From a checkpoint of a small contrastive image-text model.
Training: soap at rate 0.0012, 8800 steps, batches of 256.
Rows from block 2 of the text encoder, named by matrix and row number. Rows with one number belong to one neuron. Each number is 500 + 25 x the weight over the matrix's rms, rounded and kept within 0 to 999. All counts start at 0. Numbers have three digits each.
# fc1: MLP up (text_encoder.blocks.2.mlp.fc1.weight, 1536x384), inputs 165-219
# fc2: MLP down (text_encoder.blocks.2.mlp.fc2.weight, 384x1536, transposed), outputs 165-219
fc1.354:476526551501517501488475500500501503503480496530490513546436504451492502476502499502507491533499500594524497497491487488476501513470520500501514570501471498504503510
fc2.354:512510489504426476494500520501549502491481536486489540493502481502486459500487499499501501491496524492484457561474520503532496506525497499504520472529506503498503502
fc1.355:500486500459500486500525501492488497498476506516499473501446475471496512504478485501501418499495500507552527515477504495485493499473485486501501497493500446500497491
fc2.355:426521491505484495528521512483496492500506448483467514493508498470493503499503510510524492555499505491497504535523527500450491514503487505491484497442499496515478487
fc1.356:516491500492561491498538500504500535533499492506506514538503503491434502490499495520494446502503488519500515529517504500492500502500488510497483475500502501515501500
fc2.356:489496499533495507557525493503466510502523493532493494500521495479510499499502445500501500500496518499507465528498501484487504463511502514477496530505525523515495502
fc1.357:498492505455509466495559501495506495466475480463507496523490491583449502477502502501489506512508506501472512500531508497495501524502442488499490520525490500506523499
fc2.357:486438494507535506500501476488533468493485456426489518500494501504482496483497503504502501514510483495498512508513482507514507495488505525501522491437510484505502498
fc1.358:473501503483518490529483500497487519500462538501521459509479460520480514485495499513487475502499517524481487481527500503498490499535507482530479483501536497435550502
fc2.358:439472483490496526499506495563487507496513501515500497498518500507467522496507507497490499453509494535517500469518484500519493490465497529501521525499485499589515504
fc1.359:458505486499439514501445501512500500502486547500540500487500504487510487494502495530493501487514474500533528514500538536476399498502441459490465484509549535494516504
fc2.359:503500495496518514504501521499522500500498521516499491531498488499488499463498500514514529481498500501545477489497486515576498484493500503445483497499500476493509501
fc1.360:493493500477488524523429461533500500496500498503468475484494529502503544495495476495514520569545499473500502603524519519513499522499506494495499499500498495485524499
fc2.360:501504501501472527495497501503501515499497504505517497498502470496499497510525504500451499491504594501500511491498517502507497504502520492486477500519494519500500503
fc1.361:502518504499529514471531500497505497510511485537505504498502498513499500402524476543498488500488446475500537557472500497491502520502505482498513502500508500499491504
fc2.361:505513502499401490493499576497501504469467500512536520476504479495477495516497496503475498490499489476507525521539481495460539485535493536500510542449511508505548498
fc1.363:495515512491517511524484519458503500500511500499499508523494522492490496500500485498522504492469531505502513500529488521506516499480532475452513502504500508510501474
fc2.363:539494498495485499513519509498548495482490474502488495497510503477497484503508502523489499497499500484497499498478493506488501502520502582499530502501507498499509497
fc1.364:499506496542447494528461484515516524479505504507487490436563494491488494515484489562502477504490494563496490591499473493507500521506495499496500501496458484501512498
fc2.364:520525505485518526534491539505496519500525501497503500498498442498509482501510482491521501487505531401546475498494503520485501502482566463502514482506509492501501514
fc1.366:468499496514530495497484495493502491516502504463487507501500502533497498494499494442502499495491494527503430498503501481409433504489493425516527497475513500524496480
fc2.366:497503432500465502511501509493514482500500473489535524505501433451456490484490505501569498500466500494503506512499505501537480503480496620479507512463523499498488500
fc1.367:549486500459451507506503474481474431506522514508447500498495484500536499497496502488505500500503504505461519491507524500472500511495500499500467472507557483511507501
fc2.367:497510499504503500508507489470499522499500501558486483484507509472506516499501502508491478522493518535466501499498511486428479509495505496494472551508515475499493494
fc1.368:500462505491472471497496503499501501478494492503528486544506523499482503424504493508450503508529500506503499473501500501526497498483502464499535508497509500519480507
fc2.368:500510473500518596504496501491509542458487463458516495494463542503502504497500509499503514482491522490493510516514491504471501502500477485546547522524504518499485474
fc1.369:499487507484480493480490479514591560474533492480429428500499431512496509528509499548499503491501498500510525495535436493501490506514429497500486500513542500513512505
fc2.369:488466498528487492506500498502477485499500544489495501495504572453497550492519513502492499536501499499506482501499536489510500502500499525494485499528524449493535503
fc1.370:474510523489479496507567501497501500496500484406523500497497519557493514481492501485472500497498579511504486513548523493501499478502498540514496496540501497513521499
fc2.370:500502489502504524494486506500515503507502502471497434478504497568503500463497491485473530523497500500503491499501498492499495490529492449591500479501497523503500505
fc1.371:472508634448472492504487508480500598453509502463499503524513498508501541511482503510500499513490544486504502508489501500505487542511491579501496521582527499500513496
fc2.371:500501466501493500492501477534500530499509580534498498496512503498499496491496498526534499510494457479500513532437512505511500495491502513502500503505521499497500504
fc1.372:501457498520530501544482469447522498509526504500465500456496485504582496450508510499500498496500498530505500503499433489504501498538517503502535545545496458509527525
fc2.372:569492498488515496511509506542505494482480501489496524509504503519507500505523491496480496488502498498520515537501502501501532494510504490448502525467491493485502500
fc1.373:502507552464493477532505465504509537497519488499494505451547473504508548489505503498495495583534416515468479503502496497513506502526501487490478502498495498518492501
fc2.373:500498506496548499491487531505488521506508539511470508502448511518503487542594498460500500519533497507540498487496482497485498519466498282475501500574497470500518510
fc1.375:523503497501499487503498538505481509563500441503528513502498492529474498546528463500476442498489489493466513506516537500525497490475486501500506504500520493487512452
fc2.375:496474495494460481511507446569486498520496501500530479494490510507496516502510479499502498494501505493528513497492487526513508499465484503447473500498498504507516500
fc1.376:487505502501497502468532525509513525499503500501404509498411479497473510561501532501506499505466497516500500507502500481449489501507484500500522531494500490487503459
fc2.376:472508504492500499511520474501443523507546542542513477503500595496487515497506500494508445506502499494477505510494522504509504549529494493490502501546501489502508500
fc1.377:477491504499502529573497527499499502495511502458516500499504473559584463498494485498471604525479503454500502499502464563533483460503523503500507513519516491547502482
fc2.377:478513538487598503484501505452505479459474501535540490488494524498516529500487493512467532498490500487499505505500540508463500522501501506500515500494505511493505493
fc1.379:511500522467498487503499497501508529499486525449537450473431497589510513482548507511497482502497483512502495510500504511517521504502500517434509512517498495507508503
fc2.379:513500562502500503503499506502501492493516515518499492507469487485501498500500528445495511524505380502512493514485513562568428489501500477532510481500505508505476502
fc1.380:518511500522501453499500452484610520478498479496464441506515503454487492489437420502492500568500503586518519496483528481404501473498492522500479498474419498492495505
fc2.380:510491497488537507502504552503503499508507513508482495500493496478500471537536496487529500497518495459510503535492492502516500518492502278476496437506576488490486490
fc1.381:432497539507503494476500500459499553503502503480495517514465506513531500511500483462423499508431504497514502539504487499529427494528505502504545500519509417545532504
fc2.381:499500506487499499497496522523502437489516501488551515504619492487500490495499517483469504505500481498508469481505516519510495519500503508528480500520492513517494492
fc1.382:501507543511495464517502489521501500530500462513455503508517500556500460527492474487437491532486504485499509500500493502500496498508552465486546499499503521530455490
fc2.382:538504523514499483489500525503506500499484534503505508507500501526499516500514516523525514500500453485497475500494486500500486480489510505517500500514488502481461532
fc1.385:497536537443502509519496495500498510486501515499488520507504490568584500493428508487484500499500565548440485500510496498498552458485502500498551515495534520500486498
fc2.385:510500502509532543454494506534501501503467416494485503503520510469481497510555521500398507500501456474504490489492526536421502507485506531517504510495517499508600499
fc1.387:484485503498505499541507481498491499483507538471510490489476478541497503503492499475521499496533494502441504509550528537505473496489480478510504495520504462440496499
fc2.387:488507507502497529521499489504500525497506521357477514499499504510497500491500565500488499521495493514472499482495494458496495500500487549509453519378562500521498503
fc1.388:499534502474499482488470488499499502580478506520511581498500521528469476500535448500517486508496497542510502501514516510508527511490497479492510519530504496532487489
fc2.388:515502505500494485501492498520484503504480485497502552500500501499500475522501508489520483492501528499500524472499493473501509508516501397470523517501503489494505495
fc1.389:506476500496486475500474472500500470523502512497488502565508489524488495485512498505540500525499507489492502505500433513499502500438530525499524476457516480517500510
fc2.389:498504501505507532516495477506510503499490493489490489500492498500519495508500497515506520501504502500547505500503496500485502491502499438475500524520529499486498498
fc1.390:483504510510522514485508509529506505515491493444518495503449484509502498484505505499503513493574540499499500528498497559501470501499501506481487503514452515524514490
fc2.390:469518562486484468498493515498494539490500531472502504500500500501542535485496530438494500481493482507509531523502543491513463495510517499509532503494499491456491498
fc1.391:508463497485494491493468500610496509493501486496486500498495499502482466497488465468479499515498496502502503489503499497488532476458516500475526506499523583500572494
fc2.391:526494502493558497504500531523516513482510500508504500498588505504487561486497517525521498490502503569502514490498494505544493510495472514433501499539500492502510509
fc1.392:524515489512454499501531504503500536499485501480500508495498517496497427505506486460499477527511557500501538499506527503498500518483476499497495501499509497573499502
fc2.392:497488511500572495508502483522504512506497506497498499505502503500500493499476512499523496507501488508499530501507494472491513483500499500509500499458502504503498497
fc1.393:500479504465533485505430521500483463509499506495527502503507436511529504489503490493499501501496473494503500509508495507501500485510504492509484500527506493502518498
fc2.393:501499503502486506507439501544500495499493467477495484499498584504480512490484498511469532487500547526518500480500499539512471499500498530517539492481490463567506484
fc1.395:495518489489513498479524501503499508491501487477497523496500501511511499485550507512516500508500520527506521448487552507494501488447496509502493504527489489523500502
fc2.395:498473500501495524528500484532493536524496533564500484497492531506501470527504498514511474497505499506506507534476502511501498498491499479502494497511499530508488550
fc1.396:502513495429438498491518523513519506475612461483505504480529509546559499499486476500493500486493502497477495447516501507536501485503501499500473500505531525512494533
fc2.396:482501511500599484492496499498495492489458535466493501476495552507505496507501511498431502566500498500455534614500501498493500497500502497500486502526500511512512466
fc1.397:520503492490475469500542500556468498499499480495496505510497502506473473506500481477497481509530498502498500479542558500480525534500497462493501502502507504502501489
fc2.397:500501510500617488529507494521502526502495497505499499502500496510503478499494526498515461500501488502501453499500490496487503496497500504500494499498486508500499499
fc1.398:498504543480497487492508489493497484515506495508480466502473516498474491511500475479454523441499521492514498503495494505513527513500475527509498461503503500486512428
fc2.398:494488506517448517514529502480544494506462522526497500441502452507482455588495563501476505495501485486487491470523500500520491538534466417491497502490498497499487513
fc1.399:573512601482489476496472503496500511496486545503500495482491500501537505540494490501487485497497498537482498480528526508524540500557591497489504506533533496501518514
fc2.399:540496497499525508513493519502470491487500570498495503489501333504475470500497499491512503499501505499507500501516510502529492522516500442511496489500502501502494503
fc1.400:521425508482468500494531508502494497570490485496509476500507498497501525500500500500497500499485510481497474518507485522522487468497484523583473478500491484499483497
fc2.400:492489483511526498509495465547457501543500496517498520503508533502500498500500482496493502500495503523530501503544453522515518493513500485497441498504500506503494502
fc1.401:507537506490516475468482494507502491496585496502482537519499510543522498512490494500421542500511499481532523505501513488498503502515479479410543508494512487504505460
fc2.401:499501501500502498508499491511508503503482496499503498498499505501503509502493523493522501506504451504487500560476484505495516492498498444497514499514485496503500491
fc1.402:492489489523486483504542518496480506453474494487509485489520516506500510477507503535499498493503492500477497494524500518504499521519450497515422495500482499457496510
fc2.402:498503489495470503565554485483490548498503461498501475496496496527470500501506502493450505520543657497511485518501500503484517452500467498511469525494471518502538408
fc1.403:459512517504588462494442502554555517518506477560485448516502458510486481503500498512522474515492490510540511538505513486512498509502473540490500517499506498496486500
fc2.403:488501488498445499502505535492514503483499499502506492515520550494454474503505543503500514464504498456501491497500477463532491512510519511489512489511534512517513512
fc1.404:485514548493475500490512505446541544500504499486487465497500494485514510520488490474504500463500500501500500522519495499521475517551535496499510551499519506514504499
fc2.404:500494504502443472577523497458500529505508507475487491438568566500496503574507505555451517524500572504520490505495504521492478501502495490497454500513517465496513473
fc1.405:500487519588498508509522479496504499470516490555495500504500496485510506499496530512486490509498489497567508507501487500503498526507512482512507499502500504441504505
fc2.405:512457504490524519498503508507506495518464513540483499503501489485494488514484480549486497502498494519509500479492493529501509478506501513506499508497453495477527475
fc1.406:490516501524503414498517527577500462494489530534517504467494503520502500421592488421568536518469535503504448500547452510456443482499499498500500491539533519507488499
fc2.406:517496507495509500501538504498503498501486569523467486505475414507483475487505515496494500496501501474498499497496517499497500512504497455441518498509437497504501495
fc1.407:522510507528498476518493503510457547525501482487500523494495512506456486515522457496501500546502498501513523508520512501500505486538490497472509543534532501500506493
fc2.407:497497496501474499515502491504506519510499496498502502498504409505492489499543509500512498500501489499498510503522493500500498500497504505506496494499497501500500495
fc1.408:500507497545515480499488519500525503501506515556558530500503511463504502490528490499513484498482503567498499509500477525499496490484506499508509507454496497536505504
fc2.408:569500521520506502525508500498499470499473491494494513497507496502501461497495496496597496453465572474469537503476499490485506501531533518499527486497482495533516501
fc1.409:500505503469505457560473551499498505501495493495531503499517499508517486496538487500465498505499505505500499500525500533578500515514502465499512508500493511553530538
fc2.409:515501536487540501474500525497545495483499517515482517490483533498451498502496520501512497480485494481559486491480500495501501504499501520445523475505512482497502473
fc1.410:457519498497507491449497482494492495521527502492509511512552489506525496461518502487488501507510501468500494532495480507519480486472507490504525507502482501452500493
fc2.410:497504497499525491568495519496514500498479502498513504501492502505534508501495507471442514494492498504500495501491498505495515479501495502540508492535518500501504483
fc1.411:501522491492500439495489552508501559510521504531496503519505487621502480492497495503500494465563512494499504474500454500502499502502501502496505469511538499494498496
fc2.411:515500542500558488505494498506480507463499447490498563541510507481497546532519537503498513496504496503480503494510498485480498504442498498481505473526538501502502512
fc1.412:447506525451502431493500487474572502495544545477517506464500521526578469500528487467503548515495525493495491565493506501494501498502498494497469498521493529498500484
fc2.412:511497500505488502569502517501543503509492506492553547516508352497503490509500500497495512500497509501512495493539503484522506503529500505506504501440503499496500495
fc1.413:508435481503511514530500506481492489478515492498493507501527503500504501500529463506505500506514502489487508535515505507502499455491496519492501525494487505497482509
fc2.413:453491583506499520508492494510494524500527478498454445510427543510507505498529499566519510473493523528503502487518500450505492503500500506487447495509498499504481513
fc1.414:438462493500481468527467480450497553501535487499483505498503509536498489500468495487515495518497457480499503500506580492491413496504530502502540502511469507516463500
fc2.414:505492501500504508559500503566495500493493484491494516524500511501503453512491486502501512492525589495487500492500483503516487495472497479475490499481545489487495514
fc1.415:461518500494467487485508545499574503501489494547499508499489458494479523502589487557504571502500491497512507635459499505521493507486496498481535499499489469557521499
fc2.415:499486504519521487502492502520507502480500534474499445500525549505454495423473495513491489500509494489512478506497513551511500499495532582503485495515491501491510502
fc1.416:473501504484495478532502500506529503501498505503503526500502412494497519522505529439523483499483496503507608497549521501536500499501495517498459524500500494509501430
fc2.416:499484505502493498481517470502472563500505577530496468498509521494487521465511497519491499495486471520485480540498494495513520510490509519480484510497496499492500516
fc1.417:520503504521409480502491500532501505500502388494499517539523507530432495496547457500450493503511495488504502504531497465500501498508484501500499502496528533504551498
fc2.417:483501496499504488503500503497507491501498494515518511498500503496505512501495530509499497492507494498501490519500487514495517505497497499478496500507500499497505498
fc1.418:503521498534501483513486521492506522529506524554468487500501490496496450498494517508496494502493498560501506479510464500510500502490512495525500521505499527495487539
fc2.418:542487505507470501507562487509500515487483490490520510512539507521501500500487564499504495480497491497499499522507519475441545496502517522492499507558503505533497500
fc1.419:495514507472480430512516492500466502497512500490504486500513500558548495450500498508482524481510517501502491500506518506509465476509489563499501500513500512523501468
fc2.419:468504501515530485455494440499492451490494498508499497497490513507502493469472526458481505503531455530482523487510506528506508506500497495514501417493541522499497500
fc1.420:500497526500500492517495502516496500491530496498464509484510489519538528500515529488502491514490498471504534478500499508499495490484488509582506505491500495521488505
fc2.420:509501501491507486506532530500482502500494497498497487498499532447503509505499536546526497504500463491504480542508468494500499487503504500497458505489497494424508489
fc1.421:515519535499463515452500500500507515566501497464519542505498491498465483505498499498486500457488545593497460498520499505508499507526530500485534537540508506510472500
fc2.421:511506494494504501485498507502495508515473499499498534505527513480488546497542526473555512523499503498452516511500476470498504505500487520496509581508520507495493540
fc1.422:480503505512508487501516494499516516462507495481504513518502479550495498502544453526510493539483505500521494510523553505498493519486528497444505476496500503514477494
fc2.422:492488510508504485520498488510500518512492470479550500506489602527531513505507479500495514498507461564494518479476499482484496506505473513475489502510498498484486528
fc1.423:483516500555512464500500505466491520498479497522480507499471491403483498480506482514539487509488450526490533500505550556500497513463494413495510510518503514516429501
fc2.423:543488512511462484504506532518494537500500481495501498512514540535447502498511505502498500493500503502486499521494475477490500551458503542476498456452515501497502509
fc1.424:534505528504504497478497541537568546507553526501500466514515513590487495496498488527409500491531496495538485508504504510501468505540500405504527444482502451510529500
fc2.424:543546503503499514488500419511523492499502454494548500496507514504555497466502524507500502488499546493499500476491499500500500534460538499495504482502400541498506453
fc1.425:495535501490489431500457479502505500526501514480523452501514506459492476498499492423525504502494501501504498519499503497498508451500504502491501500502455487538496493
fc2.425:495507494500489502518491490503492484513526490527496509515500484501554484577496501485503500475500579503505518504480495482479498497491494439496500500537502495500503501
fc1.426:505508513494497495500489500494500511500500501479517581494499514513499465520557488463502499520454459500524505499502570456514501499506391500431505506502559455524503499
fc2.426:509499511501503498499495495485501500501493500514494511500502476502502490508493522498511503482503470503492544500496499504495509499495495502494498497500486511501502500
fc1.427:482506532502504482508502502458509504493532472498542490546502509510488500470500473516483524502496497502492523496494512569499494551503468501495500506515501497534483500
fc2.427:485457505488502475492509495502475453502500615501509521499500502495515494486473501511493486478506480504491465504510504502499509491491501517487490502474495490534494502
fc1.428:501501532481488471503469507472492527456528538496500499510491510493488506493502476481500502498496509483493473497499506513554466478507507500512483501531501495509502491
fc2.428:499500496500514500495481501499498501495474495494499497492502499507499504426484607490504515507529479499491521545544496501502520505512500499498502493488530496501490500
fc1.429:484476520491500498501485512500501482455560553455500500492501488598500585502541499501500500496485500571491463513483523507492495501423486515527490493501495504516525509
fc2.429:499512501485501551519502506520509500402502499510530483505513444503432543441489495529500488461506471532548503496523495505517492498499498490511491485487501495518492480
fc1.430:508505500501500493491484521500531524536512473460500508485450530510495531533480493500536490527486493579589506500523497522506450521489489469497567508516504489517561506
fc2.430:544499493486519497467496521496515496487485514551497507505523547499516501513500490499526500498515403502496491453499501485501495504490505530505507496492498510493500536
fc1.431:508519503509492511496485494500502501537488512495486481500474509483467491504497414501504497500500483526536561494468494499497523494496497380437518510501506508522516495
fc2.431:500500507500500503502498497503478514515508477537498502500495496500501474522495504486500500440508505500531501503484506497503500506518464500499501474509500495501504502
fc1.432:498504507492471461499530518499530502532505507457511413482496564500498498486496482498504502535520535520505541539507502501506551583508501450498505500506532490508495481
fc2.432:493550500498505494491506485516509502505484491470508499495457493569483459493498499490518499498500528507504508447492501407463507499500527496481512520491504485507499499
fc1.433:483500505502487538500521488533519462540500510516481499462532500502543504488516503497479473499505527470457499526516536520528503496417494521545524507525500500500497498
fc2.433:504500507508502478549499501464507491498499504508495502504424463507505517488508479516487515496499500520492461473511530531500479500492457497502503521494490500490504492
fc1.434:461502504455540412499499512499521499495500499499499561500544496506501438504582481472487487500453500533550543505514499551513475500504546505495495530536558521498464506
fc2.434:503499550500495498358513500524518495498507516519545501500511510496500518511501466500504499499502540499489471488480504485511500500499497498503509489501490499506518500
fc1.435:479561524480501491538502501492529504509501500535480495500448491524501464501501500475439521475500498492500503509552506490504476499533509466487504546529500498519496442
fc2.435:498501505509497497527505506503502472489532450494505512495533554493482468506474506545499500495501445501508480505543500503535477527490498503515489478493515553513485482
fc1.436:495493500501537491456487519485478480497494492500486504499502502500495507495393508480500518498460500509497518490507491415486533500505495474526494500456419431500501498
fc2.436:575495451520498501502458495498523534479522488518502459502501473503497494526492520519518500457516479523485499529486493494473491508456498496539500472493502500459499563
fc1.437:590506503498489498478517506541504503511513524516489563493442502538485494500506418500506493493506461500520505483510500494520522499470501500500556501514512498501498500
fc2.437:501500527500509502483505500493490510500488490507497510527480492499492497505502493496500489495528517498513504460494497501515499505521498496456516487497494485504508504
fc1.438:484500565505495499502536486569499501526500525573495437419500484490495501500493515537457473507537499518502514522492500499517502501494497494465507491458496497492496498
fc2.438:593484479518490487534507492504527536529488516516503487500496487492453489495511416499479506539506494492499508499450503499531505494496501493497462530548493501495490513
fc1.439:475500500492511452489485502518485504472501468511519530488505491501516485491499449463497514544496507468507494563510468469507495466473501499536547501568497500508497482
fc2.439:492503460500495514505502511527506551515508493513496494522506640511495492489466489465434542486503392500509500510494498505494502512488499344517491523498385495499591499
fc1.440:493500538487432488504520508499512553494547515493500410461528480482508527497498500505490486479498501526501532515505514500526502511501499495525506500512584395505497571
fc2.440:510520499512496507511515501504498518497472541518505500486502500500506497498501494500484498494522481420469499502500495503501487501507500499498440497529499507501489502
fc1.441:471504523500459478504465493501467477491496507462500494498549525552508500486526497470508487528499536563496499510500502524500497502488498505462557509514501494579533498
fc2.441:502524521460496472523499498499488498484501499501497536508504548501503500482506528499488500499503492496496511500503491505499497473502500514467499531573499485481487501
fc1.442:479498463491501486576501502502500498494482491513510489497541488563501474481507514498501499496500495477500501472501502487484501475504500502510518497501536499504462481
fc2.442:501500468493487521498497504443560502488497489497474471500499494510507475492490487511556506490504486505500492516531500496459509498575499506523510455536488499465527573
fc1.443:490499498510512502489530506500492467534514481521523515486516533499518501502500542461500511498499470498456497500500504554506497509491474541499503528527486498494533503
fc2.443:547507512504501466535506491503534491493496524495500459466491462497505542498484492513449529496473494464500514508497504562502499500493494500555521518501503490506502469
fc1.444:528490501498485500497500520500500502501481501500499534501510501490500512502547475452480514573499499489515501537514542504513502499503493516500502502480543495574504500
fc2.444:499497502496489495509497488502496523495499498500488500499502487508499479500494512506514497504514488502500534502499492494502505499499500462489503498509496498501506501
fc1.445:566491508488536535508503472495499499495479497479559497500489496442500514596497518531516499506500552508494535568496499504459478546500502489495498504513478501500516437
fc2.445:500481506505510513448496499498519534500508462503508492489508628491501492529523485503482500495490506498492496486498499506471491511463520501502501505521497524499499502
fc1.446:504508499535489558479484475494516503528503490497493503498513507508503523532496499503515500500474511499478431493526498474551551497520501504498478502524494502480481500
fc2.446:465482500499493495500500497515479537498501497489541591502499506503513513501511486516516500522505500500540504481504445498495530494528510501497480510493502502483496500
fc1.447:491476528476499499511529498502501505500497496470498498475500533528530542484522496500464486459498479494504510508502515521503480490511500455541456504497493502505515480
fc2.447:505488474490480498497501506495496499517471498461551498503489498511499507470501473503490536526502617483513524514500486496536499496539499500524515500470497499507532489
fc1.448:514503506500501403477498489517504524500499495475501500525500506491491479507492449514500501500504492498530470501526549507545492501469513486468502502506508503529490494
fc2.448:511495504462498492498485489510500498500512498496484509504494505506488490500488517496508497504506498499499532501459495507503501531505498508471453490514488496508502504
fc1.449:507501501479494495506497503498502515496524435505498500496501518516517513499491490504487500528504500499542513521525514514517468492599498468490472497502508518502503473
fc2.449:479502512500495486495496500503508501510470513504490514499487482504499527499500629498520499530501496491493498514501439495498500504506497551503506503500540502503510498
fc1.450:550507507500501492520510484504551516401459499504498458466496496452597500507508500506510475509503498500493499507467547462495500506514502500499544510471489467509490500
fc2.450:504485500500502499497519492511505520521511510493488514508483544545425475504483494541566500491508491502501528575497401500566469499527493505499496488500503515487523513
fc1.451:510515496514511481503560498481544502506495501524496478499501508493499496498498486473510502496500518539443574499466480499500504515539523500498485505523523501551498500
fc2.451:500494519499485505500441500506512527510498509513492472508495401526473504499500510500512496499555489437487509506500514494498504499501499438516510501408502463508521503
fc1.452:500461533495508514517516498499477503489529511496473491494500481480541539530498504494444516500457508530500498503504500503497527496489454507497497504518500502539537500
fc2.452:508525504478473508503452537514558564613544502517455451486503522478492473497537511500501509463499509480480495492517500510506434507502443511498458500500484489484498484
fc1.453:500468506489467478513494499499495526492504450491559472550520516500500497500500420496451506501500523469509496560541524503508501508509494506494505537499514494506501526
fc2.453:493501500500577505491468497500506497496486490501501509498503503515487503505485511533526494509501608500484537452499493512508500497502501401462497499413504500494513495
fc1.454:465423506481504485548573562536493521458502529485505512498512496520558507474498507482495530510486487495475502503491467495505494400506550520515488501502500504499500499
fc2.454:505499506493491525493515514508485509476479496491528511500502504544455516522483511553425550504502550493573497519480501518482513501562502504521554470471501551444512468
fc1.455:500501501483524379518553531493476486545500482522506505500501501516501492479500484494488499500494488485499531539509457495502518460507514484509508511500523493494562441
fc2.455:498496516501491482523491519583502526507474500511507469518461492481502499474468487454499497485500425492529493500501499507503519495500493522464539518477516498501507500
fc1.456:403513503524592496507494494495540448470477498545490509455467468460518478504498491489450500499483455485505483478475488512506466512491541417494503500514500557501509483
fc2.456:519483476499467482506544500517588483464489511475501492500489491506534514496490497498489511467501461510528509486471501481530513482474466526564595509506514503519515452
fc1.457:417509500478497430495513501516528499508503500511482459497459468493527501503495430493512515503493483498513526494465503489516509512503501501499534504520507479581502503
fc2.457:491498483510501503490465505521449519482498499495502498495628509508498524497501513500593502493496467507502521455500453478508500501504498508490514496451488499503512478
fc1.458:478549519500509495504505493495501516479500505504500511505514500515534499512501468500501512514499502497488492506513526500479418519503441507483494523539495504489441487
fc2.458:500499491499528502512490504499499471451499475461525505493500517495509494500499494500502494501503490494472507510498496454564464507464489499460463500470538514494495496
fc1.459:489499516506450523439496485488506494494499515533388515498503501463492496514499514495519510506491508504477488500514562503499518519425488527510513523511500504479499581
fc2.459:509519534500501441545496517439496533498494500550498559500488486515466491508488497505483500503487512533512451497502525511504445500461478469500548532505508477468501523
fc1.460:499543532482474484490502497490538486547490490474458442483490503507469451481480497503498478499513504545502550504498480512518517496544495464485505536529525497519506505
fc2.460:510500500499489502514500475500500491489502498503499503507500479500496499500506500502499500506502512533501514483499519501519495553501502500502504502553498494503501501
fc1.461:490501501497511506525421426549520506497502499493445501498483494517529502504511483500519504499504498483500496519453506505498520499500495504505501495501505484494503496
fc2.461:493498503500483491506513504504506504495488499498499556504498544503507468501505504501488490502503527506430519484490466501499500536534500506517498511497494515455499492
fc1.462:464505527452501471455483523517525482525487509498535477492505538514518528498505498485477498499500561500466501527510506515499471482509516507531461503523523489497494465
fc2.462:499516502498490499505501488455497531500528507500530501500497282540483475499495502500474508478522438499500495487503546506523499501557487422508513499502512535499520500
fc1.463:498521537431495495502587504510509573507503500500498502499501508507492493501499479500500491505510502497500504497512516512503477500533504497451500505503510503497527479
fc2.463:502488501490488508498516482501503524500492495500500500526507497500502494498506522502488499505503489499503502507493487503508512499502500498500501510535494500505512498
fc1.464:489504522475480480454499542500503494500493497390503499424501495520502486503522497501502497498499493499493501506531492499538467521542572482518506531519517521545492420
fc2.464:500500499501502500496522505496500484496488493476492512501562374500470507490500368501500472527499533554512499501496589494494497502485503514509586521564504486509501503
fc1.465:495485502497500513491507445500481475502497495501498501531483504481499500478501479501498494500500519512514498500507502514526477498533493507517508524497408503473510533
fc2.465:492495471494504555506493506503495552572531530507503501523502529502501507525542473544589501499506451494504516571499482536518499493520516528444502498487504507487476562
fc1.466:505483499482499505522497536544471508392491501499508510511482503525509497498500499506496487501500499499461507510469501467466504508502503512500514502511510552492506491
fc2.466:499511500499501523480493490496539505547499462490495496501505498496508520511489482511507529498498491499514445551499492515511499488455488500508527500512499506497505499
fc1.467:502414492499433492505501504518527515496507512522510492501500514526506502494474492516505496497501507509519501500481499520486500470507483471502519474581487483503499506
fc2.467:509496489501624502506492443499533464484479503449480485500500585497519534508491463500476500507500517508494511508505507518493509496488497510502504513498500512495496494
fc1.468:475475531499506458500485500480496503432513489501505492499492492526506491468546521502500507498495504524500495500498508490478534481490514489490475489451483474502472499
fc2.468:499458464497491509597501470541538432402493500495520505499504513548471507489499489499529504506501512495524495513494484525498501499487506487514467505499507502518484522
fc1.469:500490496500446422503500502523490497489513502497499500504509504484500502503501504500503501498497494556500497574504518477478484511517521521474516496495509504502472500
fc2.469:496520499492515498488497485491485500496520500499500504500530488492529495502500506515499504495496506493478518506489501516500505493473500525530514599501500469517519504
fc1.470:511522512501583500489590461511512533479481445500510499483500501494500466507504536499553513489497554541501530500497504498503591506505448500500499485500502501490489499
fc2.470:464492499493487526520502503568482505497530494532502497496522453487486496498459461545497497498527485530502505504532492511505439506499500501505500505503501497500523496
fc1.471:468461473530583517502500530500508506497512501532501477491480487491539483499490516482502500499503500553497495505478500524502511496501547384500500563486437504470520499
fc2.471:529498517496464504519516498503589519484476527497507501509502531491496522496500548523429523511513480500479501513463489492481545502460501679500506443490569521457510484
fc1.472:480505498501499464479500527499500500470495508502499504499526523501493500498511470501528498518501548507529506526563500472510470462552548504490563517542487456525496502
fc2.472:485509505498505493441484533485478513503508566537509524502493489496502498547505576451510559463500441461494473514511527480503494510501523478497478491480509518498519507